A small class-conditioned image diffusion model, trained from scratch.
Model: 2.25M parameters, 32-pixel images, widths [64, 64, 128].
Rows from block 10 of a small class-conditioned image diffusion model, named by matrix and row number. Rows with one number belong to one channel. Each number is 128 + 24 x the weight over its row's rms, rounded and kept within 0 to 255. All counts start at 0. Numbers have three digits each.
After each channel's rows are labels from the 100 images, of 14976 (inputs lightly noised), where the channel reaches its highest value: "responds to" is what is common among them; "patch colour" is the nearest of a few named colours to the mean colour under the peak. Only what is clearly more common there than usual is listed. The data: pen-drawn characters of a made-up script with 800 signs.
# convs0: first 3x3 conv (model.decb.0.2.convs.0.weight, 64x64x3x3, each kernel summed), inputs 0-63
# convs1: second 3x3 conv (model.decb.0.2.convs.1.weight, 64x64x3x3, transposed, each kernel summed), outputs 0-63

convs0.49:102118153112059086129152139132137158119103119096151141137124144128127151120134144146104085126120152080109141115103158072161155166178137128129145138130130116139135122074116126131122103136088142
convs1.49:178121103156151159112116113097157108177123145129082084113121113145121105115136090113151195131135111124144100188156139129110125132117133120131098105136148143130112131137110094102144167112137113
responds to: thick pen; one stroke
patch colour: grey

convs0.16:112082156136136163090119102124122145131101118138102124106119120087118131120098121100118091154100141130104090151106079129176109134123135159103112087132183110148127150114107160100117150171126135
convs1.16:123104172105125102138095134114094108100166124135134103148152143156089103146166110104107144133137096129151090128098096142104146095152092089111131151090074102147128122092129139147136136103124145
responds to: thin pen; four strokes
patch colour: grey

convs0.50:091098189086127089087132158121145114129136141133130146138106179130110093116105118135090090127135083115101102086102115105165103116159165108140137142141116136145113139112098135147138122109112132
convs1.50:166183107177116192107109117095129157153112118114113105133127129154132119140127111092135159131099149131117131135163139132066136117105107126084128115109127131118119140140158166128166127152152091
responds to: dark on light; thin pen
patch colour: grey

convs0.21:144079171144128138120129114118151123123096150118147101106151138082103096138138146163106098157132081137145101123099083151151103093120097133131117140175102164128100144151132163145137163114132137
convs1.21:094121099105110152076157097144093121156130109152109116134111119174139117133085126116089126116157137151142087114127108179162155127102090125095156142083138118112113161121128133159124144117154129
responds to: dark on light; thin pen; one stroke
patch colour: grey

convs0.60:142133155143159152091111080143130132126131114081100152125148142100117086102121134126103113142158103132196070147151087160125097120132143131121101121124132131135098111169104157111133130100144115
convs1.60:087104102117104102152145150123129154123144112158153107107101119168163139153131134144127132110131125118070149127134130087116184123119110087114164139133107099121159147089156091155105133155114162
responds to: thin pen; dark on light; four strokes
patch colour: grey

convs0.33:145109130130130113081141115130155108134142166070151157124126087115147143115130134151109133147144172141163137155174093156152079153135091145154146121138134110162107142160116148125128120083105106
convs1.33:105099135128151142099108144121137146165127094130171137113127096157150113128095130132120147170140108196127110099112138115122098165125119103108175133153180125109155125147113143108124090117178134
responds to: thin pen
patch colour: grey

convs0.30:113120160120148143069159164085143098136145124071133128159098144055144150109106139132097089128131123149126122114166109140175140107163133110148135119134120132124127170122120138115152144144129126
convs1.30:149170123145125152141124128137126136116134153153136125129180111173145142134137066147149131151103187139116093120134124083126126161099120169094136142131076111113119128157118141145076111131123108
responds to: dark on light; thin pen; four strokes
patch colour: grey

convs0.10:149166133112145122120135109135163124093165129129114078154150074124116110147131143121124121100177120136155089129109114113126085113157106133139113159128102139084126183118097162150164145145142147
convs1.10:127135069128089124116094156131104126155115093173158137127154133136125116107141153111118102181081132139100138113112092150150169167099140142149158096121128121112165090138136126148099134109140121
responds to: dark on light
patch colour: grey